A small model that answers yes/no questions on an image's attributes, trained from scratch.
Model: 6.49M parameters, 64-pixel images, encoder arch resnet, encoder norm batchnorm, encoder activation relu, encoder depths [3, 6, 3], encoder widths [96, 144, 208], fusion encoder norm layernorm, fusion encoder activation gelu.
Training: 9400 steps, batches of 256.
Data: trained on simulated telescope pictures of galaxies, 195000 training examples, 12.3 epochs.
Rows from block 8 of the image encoder, named by matrix and row number. Rows with one number belong to one channel. Each number is 500 + 25 x the weight over its row's rms, rounded and kept within 0 to 999. All counts start at 0. Numbers have three digits each. After the name is the row's rms in percent of the matrix's.
# convs0: first 3x3 conv (encoder.blocks.8.convs.0.weight, 144x144x3x3), inputs 104-111, a 3x3 kernel for each
# convs1: second 3x3 conv (encoder.blocks.8.convs.1.weight, 144x144x3x3, transposed), outputs 104-111, a 3x3 kernel for each
convs0.11 106:514480454506495475520508460513513485490468512494499486539521532526487511498498507500531521518510499518473480492542566483465502489517480480490513488506503495483506525515502522506476540519494540427413529528461507554557
convs1.11 105:530521531476488522518477484509516469469495489468502518498508533469511506489542473491489474505477486496498506502523538509522513467530538487542494497490500501516498491498523450479499451459505548506539471498526439454481
convs0.12 107:542498497492474468496477515505474530465494542484486534480500533465504508495519517545504496522527524500555560512536538502526477519476481530538484495474445471486477518504478487499501523514515461481466494505476549532467
convs1.12 104:486463509492493496530521491522505485536449468517477486491465488537507475492503481494533529531509513452478485467496513477508528474497521462508527476491515451464507473503504480497498481499518495476483478513474457494492
convs0.13 104:500512488498495510518489475501480534487464487486489489481471480491458478504506490504470466496498487528493495549554514516545469503507488523476466471481491518492494538491480503488489510515501457444491555491507512520495
convs1.13 105:508517517466470522502463480505509516518470489532468469550520498510500488500535522484491467468514518523487514516455506531514498550533519486482466522512510519495502526542535470466469467492499521527525505466471492479424
convs0.14 099:552541530608503480549526494445513447497492494506493513494494513482514485503503505472489492475506481459495481525493539517445498527470462490490492498516493531504474486452496490479457442511531549528490524495489534504524
convs1.14 111:515481506544557504508525503545493494484493523484485499502499542519473492537491483515494488552481500563458494492465522515517512467505495547552524526520491484540505444491502514493499476513545480482486495467534510522522
convs0.15 102:496545544459498526460503528516492508510520503532513509458518567472522511460482500514492501512499525501504494544538580501501526494521498486483487500506506512500508511537521509543527528523529507503479521515477535528515
convs1.15 101:529506533511516521500517498521519518496510539495473517489480475521501478482465502528533506494523488496528466498512482500494484503501465521489485508515507520549554519527518489535528452534526507508495484509491474483457
convs0.16 096:469524504491513482491517485450484496486432498481500510471512475462501539495486462511484473485480512508495473551575500517568586519523541480505507501517537487497524538547538508500523478518508466476490473498516462517538
convs1.16 089:529548554506496509500522494492485495509505493524511488525518498506502505508490507483497476465484477457502500517504499494494533495514522526549571520538550468476498522545548532563560524550545497542522512518507497516521
convs0.17 095:494512460533547534518539520504489471506521497491494514479490524483461496460479490475516508516492472550494495455487524485438513505500543508499499504506501498488488492492514491519539480501535560551529549563483468466461
convs1.17 097:501501453504517491517536501472442446502517496511547518493458493505465461465477474473464511474486512493492495522528503509533472502521492502471483481505476494462459516529505534529517549518505537503496516509510457477524
convs0.18 104:473520472470497459464508504491498522509495478495505460485527510488513504492507503465495497466493487501489512477485485461474491510470515491501499500513502503494461468527455508517495520519511498496483525477436576529513
convs1.18 103:502469483520517503518514507541487484523512535476478513495479504521484488489487507498512539476517516471508484479499485505530482507512498512446510527490529487503495448508485497490518473473495499517546474486506457442506
convs0.19 098:506487476507498489512491467538506494513495541471509511491465457497519509570533523494479486511505484518510514529492463472492525479483488519499504468487476533512519482492487523496519477472494463494491483437518511489447
convs1.19 088:474499499500490525484529544482492509509514496535531513521485458468497534513530523473510471520469484513494480526522477523518516508534544488488513508526461524515494515506493457463484476527473478501529540483498524491499
convs0.20 100:521546569499518505531498487497511534518496535511475546489481473477479494467483488530462485520463476503500501479501508516484498473467464497495507497525530499513505524544505533469492518510554513543526453466540546470467
convs1.20 104:551526513500512519507505519500507485502471486519463461515519475471527497466513509562542513525560511483522562510538525524508540514477490491466497513498517513483511486472501518498520506485509464464452485478473541484482
convs0.21 098:467493494483480466473487493505515525502494529501482476489488482506518502509501465515534506519517482524507527519531444482466428523502551519519490547547558507520508521531514513527518528523504506508547502497505517499510
convs1.21 094:479503508494502490512521484502519533500541527499493498533516505505502517520525522509464490530507505531501506475485488516504474515458453489453485470500501531496480473515522519489480501502467502498521486503494533510541
convs0.22 090:482496477477488469513493458472486466456492480476489526513470483490500522494502516548525502500515490479498470464465506469490477494511477506527486511531508493522505546552521539549520542542534500519498534503501501502496
convs1.22 084:514504507493463497512483465478497481496511504519521508501529501488506501487504481485498483492526495488522524509486488498493501477487516522537557492470491493453483476496508495523497490511490498511483516527490516517461
convs0.23 097:513549533522551535518567581517534520523516539528554547504505490485502458482486457489466490486481489464457475490485512535527523494500475471497508467492486485485477497494493468498515466464512520531537528538494496464475
convs1.23 114:528511490536498501520507497530523502522548505506508484542538504536527491529518508493478487517496478508493462459467498452473506473495535504502502486492509500511501489469468467462478451488474536504484519484472520477490
convs0.24 101:547469448518502482504510504483498472499512492473535507499530503508515504512528501527526518473468452488500467535566497481480454461481472517466501514495492519507502505511517530481491525485435468405546515422521526509505
convs1.24 096:515504556497483500466495508474470477456460500473481513461506560489510519492543507514519503530523538500490486531495457509536484493491470476509493493498504474489479499522497523501515522485500517521513485484476503478462
convs0.25 097:483490493485503486500502516494492462501496483486497478477516525490518500456496534497510529480515540458457495495455469545535513504515523527519493483503526491498503502500530516495550481495503494534552452550539518509500
convs1.25 098:530490490480475528452485479487495501543524507560522504483513446503524471538497493492541513523519549532486543529524523528491510522497503496522505540528533541547543516543569510528541491523518506514488493472478504457459
convs0.26 099:507513520493530529496520517474448510459484529475480514524506496501502501481525493475510497503526499486496478444456495487465436479502488472500480500498505492505510533516500530510489520525518511461440502472478509456460
convs1.26 097:506526548520555522464506494503479492488469513530509560476484517475504510516465503546524518503500513519493510486520507518535507533539506524518518453471482495471493505496531526515518519501515528553520522546507486500481
convs0.27 101:466473507493495495488496508446467511477504504518497514493514498510517487488523496495491476485511470513511472480498521495530523538526469462497491497504473517505501532507481512500490530487517508466460478476468529510483
convs1.27 099:540515503507480493488491495487508505493500500488499490498488497477459499480489498497499484509487507500511502559513521566512542501511538470483539482475514496475485522514494513499504494527524510547527483532500461473485
convs0.28 100:520528495546518469543509461481515500489497527466478487503479484490477495523496484524494493496450472521500458534536538479490518499521474513481466498466488518490511520535508525563492487516481494499525492492509482496503
convs1.28 089:497511509499511492523489498470456490467503539478469520518555546476548551486561564527508481481512516468495550507451471493509508461468521489520517512518518489516515502500489521519500527512492503519493483490476504516514
convs0.29 095:492544542510545489501520484507500529490483518479498504497486477480498471463510501515476476462476483502503505508474523547511492511539521508466505478489495478476501592542473534512504509489504498498538507494499480495471
convs1.29 099:505501531509485538485503536529518497484496544489481535447501527451498523453471489512530564522509553511509503477467485461461486469486520447472479476468494519492500517516503527502491496494449462460501471486495514522509
convs0.30 107:510477524512502526480488497548503496495506512494490518509500477512522517499493521473481501496490466491456462511544448530539479499472478496500476526498518498511493553519518550494494525473479465396500458386470515501567
convs1.30 116:502505501500474503496487518514497505524474497483484502520490546499513483479519529502505483532513504512512453558522487507570534530529510500504501523495504505512517521490525501462484515475491527502507476438476495502435
convs0.31 106:484536539512507528501500518506473493508491449526520462481518506499532547512520551502503520475496470487488487532482521506520519498492521517498508518508463511510490511518528469491503498525513417502491417504519452459490
convs1.31 110:493520505528559526529518501550508497531533514505539526525528512540505488500510507516485490474442455504490459511505497534486524502529522478547520502556525461526524516515464482494472438495504455494458489512515489487503
convs0.32 104:493510450508518485488503493472521527492484529499537495482487500476482486528510520506465459489443444545521474520503510509516481484515532496506509462500509471514504489507493489507500481491495500544539498507523473474434
convs1.32 106:487460491504499504493536513563475471542492471486503501464491545495489528515455438515511504480504495508467484435493541484498517498508530475499506509465560492498506475486493492487500489496509538530485528524482547536487
convs0.33 099:504492497483476507461482513520514543560560531514554512477517508500512510475505524499512524490468479490524465472507485509520519470504505532511502525483492482459487457483480488489484473464532486510464494490522529487508
convs1.33 103:514537460525494496479504527489538602482514591508532513508476478513524478521509512473508515472494494495488472475496500488509495500474478519489493543471484500512503521490457491484487471479508487500507517539494545511460
convs0.34 107:519517524489467517484514531509485509520485524506521493480480470504511486505503495485510499513513496500524518487500432504556451476489464509508492483496507483517539481507496469474512495498508499507497464367454500413434
convs1.34 106:520509492512515504477500532500479473483492528480545510490518503503519499509514523518506520502487505472503505534561494500558553548529585524489507522488495491482497496510536505496526504539523481494531481472449529454428
convs0.35 096:521522570471503572527565540505501512511541520536555531553527465507492479478492495495523501525514481503503508444439505501487531531513500489502476503499496478497512492483479496491452532520483508502471562548549579526526
convs1.35 096:482511515508520560482529506414457469482489512484498510506490469468496513482491522555529499535485479515521495493491460501548509498551530530482511486502510475487526554513524534554524546534485518534521486509513467428448
convs0.36 098:507497493478502513505508500510447443519486501550529508530561517485505520504490501492529515469496529471475520498593493494495497457436485490506495498507501478504496507483508473463509484491504495482535555544502524548478
convs1.36 097:499506511485496530493491495501461492512493498462484560522504509488482457482502477501493448527512508493518486507490504514506424465438479494493469522513528510529515496522497444491487464472487545544538474488506470432450
convs0.37 091:468486499501529536504496513517501507501525531487511492478518517523506503539516542504488496516501507496484538458458482507480478528531533506513482524533514506510518501514523543528522543518530512476479505476481516496497
convs1.37 091:510503507464469484502486504448466456463501493473521484518538477532539476518534495482474482502516509498508510480506523488512543484535544533549553509471474533471462523584609491530587476497537506509539523508532519499522
convs0.38 096:463475462497514459504495473485534510534538489504550528486508533480476489449452485471518516534502488508468484528517518523502503520510499474490506521513497522490509443474476503518475529541472521490456503485506509506490
convs1.38 089:541515519566514508508524509536498472529495505500467492490503472489515465510518510480481513477519507533495492486512542480486508458525457513510502513523514461498530531525517540499488505495481492495504505550470507518512
convs0.39 106:481513514518477489510480503503516476510531480492495469504492518506514496491516504481528498508511493481480478494522491522492515508510535488503503513497486493488505465478534505541503530497459493462521468440450480480475
convs1.39 113:510515486535476489510508515481480477511508460501531479470465517488504536499498489502519521508533517525507517497508489456548558504572573502530525520490473500501518509548504504524464516539505517527500529529471525543514
convs0.40 109:537483477483495498472505506492517485508524487489493500499501487517491498486513525523498495530535502516540518474466515565529510488577499482479482489507509479491487515498509520523530499503519567503491506435517495344491
convs1.40 117:504494486516510514506487504480462448458484533502539503516522471505500512506493526486527510478514490464528527490503528485499554546495543510509482518507515495483493480452501518468506470492465459468470495447421539477453
convs0.41 098:533516548515494510512498553548529536529511515499511508487485506471503491476441499492489502492487497503499524507490506511482436468418499544502548500485518504487517499508536517514516519527523505468460510511490504540534
convs1.41 104:483525503524548531492546510518477462501501525510520531483488496465464508443460504516487506529487503533480490487504438493497420500493439493529524523529508515489494508488496492504526517527514532517511520529489523513520
convs0.42 101:457443479463479505484473510518512498497493521489460489515510533515516530473494497468483485498484485510483478473479484527546545509519563493506520488494495499508517470486480497512514491498534557546535536504489506456442
convs1.42 105:522527510489492506522568560491489483502464478470472457501479490491492512491470539472514517489489502504502546493516529486487514491474486445480502485504502492515498495498485527530518484511464460493482465445464512455504
convs0.43 096:512508501481507529507506511521483493465507527513485510517471504525452496500480473492484465490486499489485506580476480495493477515482412464460504462463503489504510495495482494503491502517471481527484494579544511536523
convs1.43 086:501503522506504513484494518508524504516519487503503475540551541492499553493448510429449475458496479492497475550465508561435478504476463501499478531507475484481491511509491475460474495497503554519499548495474536492445
convs0.44 097:514500519494501498491493492485462472482477511482459494539531532515515510515495482526503517493495491513542512528515511514546492502502507536517502521506507501478482490488524472507511497499503507490495462489540464496539
convs1.44 085:446488495494476477486516461531521516504481514524497473490484476515523472531506486527465476535480489489468486524553475539544521467476505484458505508501500515493513482454464491473457497492473441448488491472505528490504
convs0.45 108:522534526554534531513497477468496491498507511497502486524499483490474466524473465520491502509513523523500500513502513506511487487489475521528512517496499532502482501483468498513505514536525488499511514529532513535526
convs1.45 118:529522518492536548465521508501509512488523506487488501482467473456474496513533552517511505526512545521522551526515519496533519504513498474490505498497517444501503482516542489517534515538551510489502512505509526504477
convs0.46 092:501429444513469497495469509472442452500494448501508453499545542540511510493526527491508532505518495511452484477517502473473465527495500528522492521508489520513498472472486506516484481476479508526521521500510529490475
convs1.46 085:465468480497449453477516497523515530484496532492495540466493493497507514512546520489469469486463491496471491514500484493509493510501524496493517486454495494474496481489509496470494514525509499509473512513463520509467
convs0.47 101:469488519514527554485483496494469471520509495524485479521541533485474505473481498478480496536516490542463449526562487536549501456474465556559546508474468474462470456520524515545499566524461517501469479503492489536539
convs1.47 103:463510554501497471482533510514477466488503496469478486500491462534504517468477483543539511509509455477520519516534538488484498487480475488492538471487524462465483524484437498486470474481512485486515473491531499521537
convs0.48 085:555528526528526515527538533479465507428464510490472491504506511527519520508541515493454431488487478483488521477497465480511508481526535468500488475469478507486503539504494502475532476516516461444501515508539531500487
convs1.48 080:510505545511527512529511545524494469557532488598536474522508510529543527535542523519511528541529493491507499502488510515494502508499504481510509492455484487450461476543524471487481492468457497515494517541501514512506
convs0.49 102:483520543507535531533507524490457456473496443480527493443507519446481516471466467494482500462509512528500505560569556521484496518527524493473520479494531495518491556531524511472499498492518447490533494506524480469509
convs1.49 087:466487501531499502531507514527524497506480490536519526524512458496494484499510475514495497520518526485488515441511536473526565478462535461473495489478465482486490517545491521537526537530521503453511462457512508509487
convs0.50 097:470455472475502489433473482519494532526502495483504501505529507488518512483512511482489503461466492483485483503522484531521507506514522561545530521527495500528542505510508500541525482482492513510517516473505516544509
convs1.50 101:529504502485497538483500497528501530491491471489486487481503500472497482502529501470493530447476489488475491529511492508503485470493493502516539568539570529548527500513511530546531512537521481521504505521491518513504
convs0.51 098:498486459519503502480491498483555497507489511466490492542531504472516500496466463556542485510490475512491463527509524551503511496510490526523502489500501478489503523478452516495478468483457505495482507513510494518503
convs1.51 105:477483485486468488488515529491500475486490493505526481489472453484490473467505470488486501492471474497473449470501516477480506456473505445493527470494522499490541552528502500495496473486516494491541473493510485498469
convs0.52 102:508487490511467475527487463499510495512520479491514481529513477522484479488478468472500485501491502463479491524470486483481516482486526512559564493530516535537544524510518544534507504502517504498491457501458500536512
convs1.52 098:494469471492500486487488480508534494500481513528529515510509470503502470516486512466535529486529543484518512520503517482496469479529520490515517509557572498545551542593561541572551534544527496546516510526522501498496
convs0.53 099:504475466429420470487488482519507527539519493568542507522544507499522485507516491487477454484504474490526522492488490443469477471505515498515489526520510505500467466451471452482481495512508480485486485488505478456462
convs1.53 113:459478477480447446479462501504517526503487507525512490498519503501511524495531565497526545525514533513512499498489510510495479477477500516510520528522510543499531489499503456462497502486489447486514456499484482511511
convs0.54 101:461492452485505484510510502489478497465466474468495471524494518453480527481499514482491499518498503472489478512494473488477485494502529479503548475494510490478515501528499526513500499533517508506484484476499415434469
convs1.54 097:484493497481514522459487497543499515563508505551480478484497469511522493476515467535524527526536530539527548503526562513542585531534516520519503519528494513542504488499513496501530473536504507501473538511455543516500
convs0.55 103:516523522572522423486497455491496510497477505528488490536501492504518506500515532502522511493507514504529538518522506492505497481493508518513510516508518517474486497496485506489453516509516525521536514496500514508491
convs1.55 115:535520525510532506506515500447498492457497511495496467515511490514505457508504514541532511536511473518525485478511476507557517494536486487491515466479540453501492530550506563510474517518490522531509558534540500512509
convs0.56 109:513574491463543557473511589512543475477517507463482517458515496493490499523512485494425469509461496544520496474487501480502525521501511514518498485515521487487503521538475479488516501494499583506519527511505487503500
convs1.56 113:487496497518515508509540535516496441506518486478491516462487502468419484506517483462494521489489503502502498528497495507527522509514515495496455511506487561515477482530506495541539519518522477499514469502509514505543
convs0.57 097:502515480533536480534510476465445472473497483453488499517538541476475526544495499461484506501525544517524505498551594450471549478456449505487498530524529535527528510502467497529521522532537504520518528534500496536533
convs1.57 093:486508514481474511483487505535489483545554524495546533533520493524527494511531490540573547511528513498503507480497517466485499453501517467529554485482492492510505500529532450473497464443514462515523466501538493488511
convs0.58 100:499543528494508500466476476498515485515534494512520500502515477486481492456457476498484461500476468476479492508492470478486485466485456498530524474509510477491478506531491475494490451498556508502468502477461516472478
convs1.58 117:499484477501487500500515528488497475473489520490488539523528554505478501525477513481475491479476473478473423506488500514532508501518493490492546500508516507539482464454488506484483481524522504508480518526548516518557
convs0.59 092:451479517503473510495481467466505459490494486509495509513496500516509528484506515496467450464458453464478455528494506468469504517509484528509500507535512496494489516498494474470478467483447480491489476457455493477475
convs1.59 093:476482499483512492512526502522489506481479498486488485526535532528524522495496500444472467459480470500463463520464464507460483513499522480496533509490489490472461488491491479490500465478494508487458490485449478485474
convs0.60 105:461453484473488486520517482493448519470475507493528548515522509505509529474479498464466455492501466501511475510512411489512448475544481510483467533516473485492502476481458488463440510484434477525507462519474450463460
convs1.60 094:498494445470537482437484490445510470494485481492497481482528524466550512486482498498519489517465480517493487511525512491507483494498521482491515525506537474540526493535568481484502475446479493549483491484480477492481
convs0.61 102:534537490549492537517470544506499452512517452505494465472490514524504501540525499434511513454537520479511487496490491528524473489481448474507547453472522497473529518499495490464490460491513528464577465443505513509492
convs1.61 094:512530533508542522496525521558509467530491482523490481520479525518522535544521527498492495523483501525491497517487500517491493502515533524525486525506472544496479539553509502556504504511510542530507526527520531512501
convs0.62 098:542517461513499494495509505469519506474490486472467523485490469503510465505524485489497477499483541517518501450497555451516525515513512481486507485486488510532523510474516490463515476517538493515519563503479491469429
convs1.62 083:492475525489516525498505511514499490504486547489509483497506484483459489475498513552528518518506507502512546517506488524499516486518500507533502506487523472537516520470517482479508510521480488497466502455450501516582
convs0.63 101:483501476442483460458527508489506496528549487525526524510483484502476483535521514532503504497482523493475509501472509445442488481557551454462460471470474480504496493501472494488496527539515568519481522492489493454513
convs1.63 090:492490470518551502478493493508491481468475456500488470526493505492458468492494435476497487487496460528549489483512454489499458518511472478493468497506475502509477514473543498481517498465535501496488530471506510498492
convs0.64 103:488503524527511518468449460506494514502471502496481479504519462494527492512550530506502505490467481494475490471455473479495504544518497550540503540514494501486481483483477481502490437450470533551479516570564441460531
convs1.64 102:497500509530518506492460488478462472504464485497501521469480495478469534508514527469467482494497498488448515475503509494473521501499493503486491565501501525508523500495499504516471514540534474466505541502519539542510
convs0.65 099:470448492484521538483519532521471489507480473522490492529488528488480499462461486540526516547491465540495505489541546490551550533530564530513531490497515498510490497509509534508487491463454494500486513514485533533488
convs1.65 102:475522488487481489514508456535496500490519481471519526490479473543503504514539508475480466510506467494503483504529498505531497482555493494511566488484540465473538529485441509471450506485482476490482480493509475502492
convs0.66 099:469522494517543494512521460529491514495481493536489487522483473542532482545509511541540504532524501510464485496535521528505487499484554517485479522517491520510483450518462470499506488493493527513459523557509488492505
convs1.66 093:476482484485507465491480472473493509460510505468519491491545485491523498487519496490475447521497458511491480513517482565534486528523499514505535524512543516506512494516497468485499467473516491484487472498537486506579
convs0.67 100:464478431475479449480513482533507523545533554548536548520518530526501523510525511523518510511525508506518508459483497487491534499527547496501533517505546516502544490517508500513468455469454460512502487526509480500475
convs1.67 088:473490488467510499463486506476494500495515502507529505483500470516515446493480468462477448473485453457447421526529550539496504503513533495517550496527576513578570513565521556566549548545555506502519493498519490506526
convs0.68 093:510509495465474493488475488505495519491484524507451480485497504501499523496512525513498477487479471462457482532529485494501524496506477526530528534520531517488515542515522489481521507488516506531539516559530527536531
convs1.68 105:479514498471496501466489480481497501482522508479520528500515507513525506489510503507516533464463511492489512529485489511490489485481487521524524523536516509524511496532519508547572490535562487529523488509519497511504
convs0.69 109:525521541459514541485530523486502512503469474468465462481501476535493537511509520476474528501504511564553497488515512464480533481537521529529526497540519542554514538479476527483490546514485485487487497509454509508482
convs1.69 107:487532536501505509493467449482503503466486497476462448531517488481472471462469527509484501459491497453492533529528502536517495505522496554554486496469502496506501481485529461483516530480531469459491476491504534511474
convs0.70 110:551478492479461513468477530459488503461485454479489477441472506497524498526542498502514482500492499490537517520506499527507500557486495497457499495506526516499547517523504473476531455481522466490515460455508456463492
convs1.70 109:524514475485493485509481488500508506520541504494482474549473482504500552498546561526541551539514530496539532525501482486490503529523529516487463522503496514515483507491503532485497501476444447471471510477495529487497
convs0.71 090:527499471513479460480515478503510483508508476486488524477522529488499493472503496490497485523518462513510479512483521467497512477503483527506459532522497528517500468486473491515525515542486523521527541487505521515506
convs1.71 088:462474513479499456505529480507540506490505479503518504501487482545516487471472474492523552493501506483501509512502507512535547463514548488534525514524520546530518476512528510494538507515549480490523486494505495507500
convs0.72 103:490500548464472477510463461468541484464508470467490482516503473486483482469492493505506520573540558557512522496503506561520545557517472552502486484499512475519537454473464471479486465476488516517483482537524491521529
convs1.72 090:482493495481478485451474453492499512520509498497490501504499499524521538532499482505520508485509520466492492518539531474486512515482514504531495545563519565542528548522488487543513490560531519517488524534500531528500
convs0.73 102:499482500460494508483491504507491504504480488516512504491498483501509471509515481506503508467497500459481495502464472496513537561492479481500497515499503513515513544502519492464525467456476462501570535483429541494466
convs1.73 091:514501495519514503492493491470497482489492507502466441486487504544501494507539525508529501492492486484458514528558478505533527450488523524524516498535528509548512531503522515492517506502469509475511483461485492468502
convs0.74 106:517489461451514492487523471490509517495500534510509515502516494476463478481484483502501514475480505490478505506495442513515515485471437491531512517539487465511509543510478502498493506494507471511528480465538475475532
convs1.74 095:500481497506500508525519500482503453501511508494492466492486490469483499474462515475477502477490493531495456513460460515447456503432460512517544491496510480460476499474508490482535456448526519515485516525494487492456
convs0.75 093:480509502468491498508546552496490509469481481466504510529510472522533516483518498516508506523493504516505489495500494513526534523511507502473448493510483454480490540514513525533485528519528485500473487489513464510508
convs1.75 096:545531504524507509510510538488484482486494523475501487546544560535544546566576573542528451543517487521497501495491519470483479497485492497486497444430448483445467530526517474478523480476462485483500492492504505494480
convs0.76 104:499505491548516492519473506472460434515513479498566546490547559475506496480491506486497489497520544484535542488493534509511522449537541513529491519522507517491486489521510503511461500477488485510537445485534483493504
convs1.76 118:558545501535517497533481468497519481523514472505506493512510474547523470468472436524481452518491473520506499541533519533520534480513526519513498515513504534532488497461507464473474497487492454479513515516512503472489
convs0.77 094:501521528523550567531540580506531476525506474473452484518504493522508500513508511502467482547525511519515495518481491507527532506521509467476466466482500474489509473497526489537537543557528510511538491437495509481517
convs1.77 096:504529514521554526538532489430460506473490520511515560512514483550520456532491451520521526473459466524515490509492489485502494495524497464501483477476459462441446507479476525521499521533497509500527528531540488514496
convs0.78 104:513506499510494461475489495497507477508502508498475478490508508513516511489500504467469489476459501470505505575510481584535485495494464543518495509521524502508501499478493492513507495527503476517469458495502504494534
convs1.78 110:541563553537556525527538533497505502500474485521506486505512511491520506482485516451456485504493468530515492542568510546536536551547548511481506534457447535460494505498487502526510497583574512517514512530492506493465
convs0.79 097:467485515478496519475501498509507489538514470515515472484511521472540549489505558482505504484474499432497515460470478440537568467540597467496517506501512496476497493503521515512517491513490549516462554524509528434398
convs1.79 102:531496523491503502503494512466482488477505504512501523492497485471519483491531512486472488521519480478508525485485508463484518466501515483474498478503522470518548512514522518512523506497454524478536481434462498489517
convs0.80 101:481452508482473456484489476482458533460493548484497508512506517517484536529498528529506506523491491484480484530524495531515506492492475528504475530491512532511521503477509538488485541516505401398467469428491492493482
convs1.80 089:496470470482472494471485515518552510485500472446475466497540525467562550514510492472522526484491493467489455474524518487473497512471527486531492485507511475485474480474517493464506476472485483502506477468496488482501
convs0.81 095:519494548522498522460519468488451448505490467506497494532517513535488512500454483500508543498498503516503507498519500557514510493495498544551535509463492531500532492510545520520484492474485482531501473536509490498504
convs1.81 089:502472516502549510506529471473512481465533504493542511492493474491510448502467482467505513500512508554498506529488509510479512521497526470503544507519505512481504490530541508514525484495523496535546501490530481481521
convs0.82 099:492556486495541486443534518504462490487469486450495457476458474490501507484505496523501528474489538504507537537541548459497513477497482521542514494502511503524517499531492514525512466512531508503462489470497474484488
convs1.82 108:545525526532509516497501508480472454456499480451484510496499535494486467505482467502501532528500494513550487484498472514492503453471474534530497510497510531480499532523543485507511524486511493509511501521509509492475
convs0.83 098:455456452501522469496512484486490490505487460487500492498471474483486500513472508485454471514461454503467476485535532501521534517520474519531521522526507482491481477498491497515484517498483505507466470532487445495516
convs1.83 112:520528531537526523531518552513447452487478485463490500497480503517482495506494466468486479489483447473485449470495503487501483515489472488489474525482485460488484541528473545542505511530539519510495521486484502510491
convs0.84 095:569531492538503516486487495465465529481486507514525524513502486504471470446492512476479499493473462484494527550505521487477462449472532518513520485503527460493523496508494517489462522474473446489534450501539533551541
convs1.84 087:478524518461534528489524526466493496504500511510471495496488484481490481469515484522504481526499473487492488512526467527495414481467395508502490510527503497465471491492508479500527483529533514538502522554514480477467
convs0.85 098:477525490523534485499484477497492474509513504512469491488495526494532508491474492537519506488521506464496456512481454522500493496437436490516489490519494518528479471496524500514478486514510456514519497496509512485451
convs1.85 101:509499508525503495513507530562489504528455498535526530518496503540501469503499510515467470484459487483449496493460485493485502520529540522488451518493462520489501476496511496483491442448485507504500518508497516467480
convs0.86 100:500469450509501473475489477520492467536505486541542499498493519492480520502476491509539495516507527490514508505502519492506549505459503517530531501510510529488524550550520538512495489516465427510501466522496498502488
convs1.86 101:486512474477488487498498492495484503525509480480466475470506471508516486469502468506491478495495472534508463550502504528527499497529496541541529551534593573519575527538508507518497497490522519481488506512499501481491
convs0.87 097:515518525479504536481452497476470439489453442496467480515536502507504473536521497488497497488519498475485442470490488462521525487550531458459502526509548498472519534523515509487483492480451493518510478509483460496495
convs1.87 095:495514512531538485527523501484473490505474473515498507498501518472491533461476503511545513514501517497507509508505512541508532479493539488505489521526501582537509526523513503506481556536478474468507445484526496540534
convs0.88 099:503487498474483502485474504489510534538508520535529561566505480576484474559500504477473464511461475490456447498524473489485485495491472484480478509470478557505468451496504504499550475498499476495486470534485473536520
convs1.88 101:440496486454501487490502485505543568519556538499522519471514472493524500511524472548567552509559538482504518506493488510517540488500558539542504553553538542525537523495506539521516519495487477451474492472490496493496
convs0.89 103:538486522530496503566519557520507484506487479518482457485504488487495473517513494490551507462506516480516500482524452537515511472479485518517508501515480505487510485442467474482478506502514456433462477468485540517502
convs1.89 109:476557516512534499490532451457448475465451542489469519532495493554507517540486519540491503519493469569508530483491503444536519493514489487483455507501459499486500505521490484492490461490525515498509509510515473482517
convs0.90 096:532508517486478490503470476514505499518499501494464491525519461548517514535480465507483499482484493469478478522475513511494560545539535510496475535499498512483516535509509554527485537516469458475521500476534505467511
convs1.90 082:486481487503500504520528498463501492467487507507497516465460476500477481477482478491510510504488505501486508526494446513531500504512514512524552497443468503437478545517477521515481481523495482520524495518535488517552
convs0.91 098:457468419458476463477492476500535502497484482455484444520486487504483524514474492500486501517495502572495555499471540505455520488471502492503490508490490490495496464497497474484505497508489482511466473503431420513441
convs1.91 096:502488475467457468455475490490479472515515452504492480455527517491510499491518512505482505503501512511508505511507501555585501552581528493505517512504518521494501514500457505471473494473497519488540505483533460455525
convs0.92 097:491492467483503462452429406493474513472498512500515512513529508498497517524524525494473470472503499494489506479494477506518502501513454490507497508532484497497487459430462451448469454465472510492492482500482468477475
convs1.92 097:461443454495482473485471488456487445490548483504537519485487484505493515461471512464523503492538526531530520527512492484505495475535553464477465491480474482480509522523552487495511531505467459415471454451475487506491
convs0.93 100:528508541494465497512493494532536517504513555463493535520475509505487510514506504502508476474476496442455492491516519476516501500493460506525493535495470502502484509481507484463461530500498501461463513502462450500485
convs1.93 097:503530523520509524487494512494490513484484529469541569500486503530512499541574567514526549519512551522505506492454505527514515496498498450465507474487495474483531496513490481509495501507484510497474497488501485518526
convs0.94 097:489494493490482478519482457484533498514525502497491528518488519509467484474498493499479495517467445493495502542505491517490497493446506546531478508521506502487516510519500520525490476496475454495494498498501515523504
convs1.94 082:467474481467499509451475496489496491518520501484515513490513474483490498515524546520504479498489488532502498494527505510562492512568506485482494533493493543491475445470470474516495487498501529507505518525528489465547
convs0.95 101:522529486508498490506520524510506504459457488493494488506503536526544536499515522482438435483475480515500517451425447509505493513546526465494507535504492510490469490521451467529505483527513473495514493510534501498468
convs1.95 094:461475493459454485477482497518516509467505520480480482497529500495516468441464484506500469502467443481471475546528480514475474500492486505500522513498541503475486459461482485465485563561463473488481501477495527536548
convs0.96 099:495487487493471493500481486475521483484523507466494498489487544514518542540509513483482505515493498521511479481473524513508496541480496486510493487503493478496498511499563499478532529488517491515560488481525508511518
convs1.96 089:522489516502458474493449475514482452485471475511476492461502524489468477488515503514501512498501491466434473464474460505473463474483462476513565500485546472460492534530497516531489504523502532543501490557490509531458
convs0.97 095:593522601561492543561485537496509493517520487522527531490519464502495484515492474477469501480504506477471493445472477471476461492460482523507526493533571500506522533543522558522486520495500484536555513511508465488480
convs1.97 091:506553494525552512481516470476499526498491512519522507491472524523506492525522470510524482520510499528527491512533509523536531510526556513536513523509482539531478498531503508534498502567546494549533509547532492483503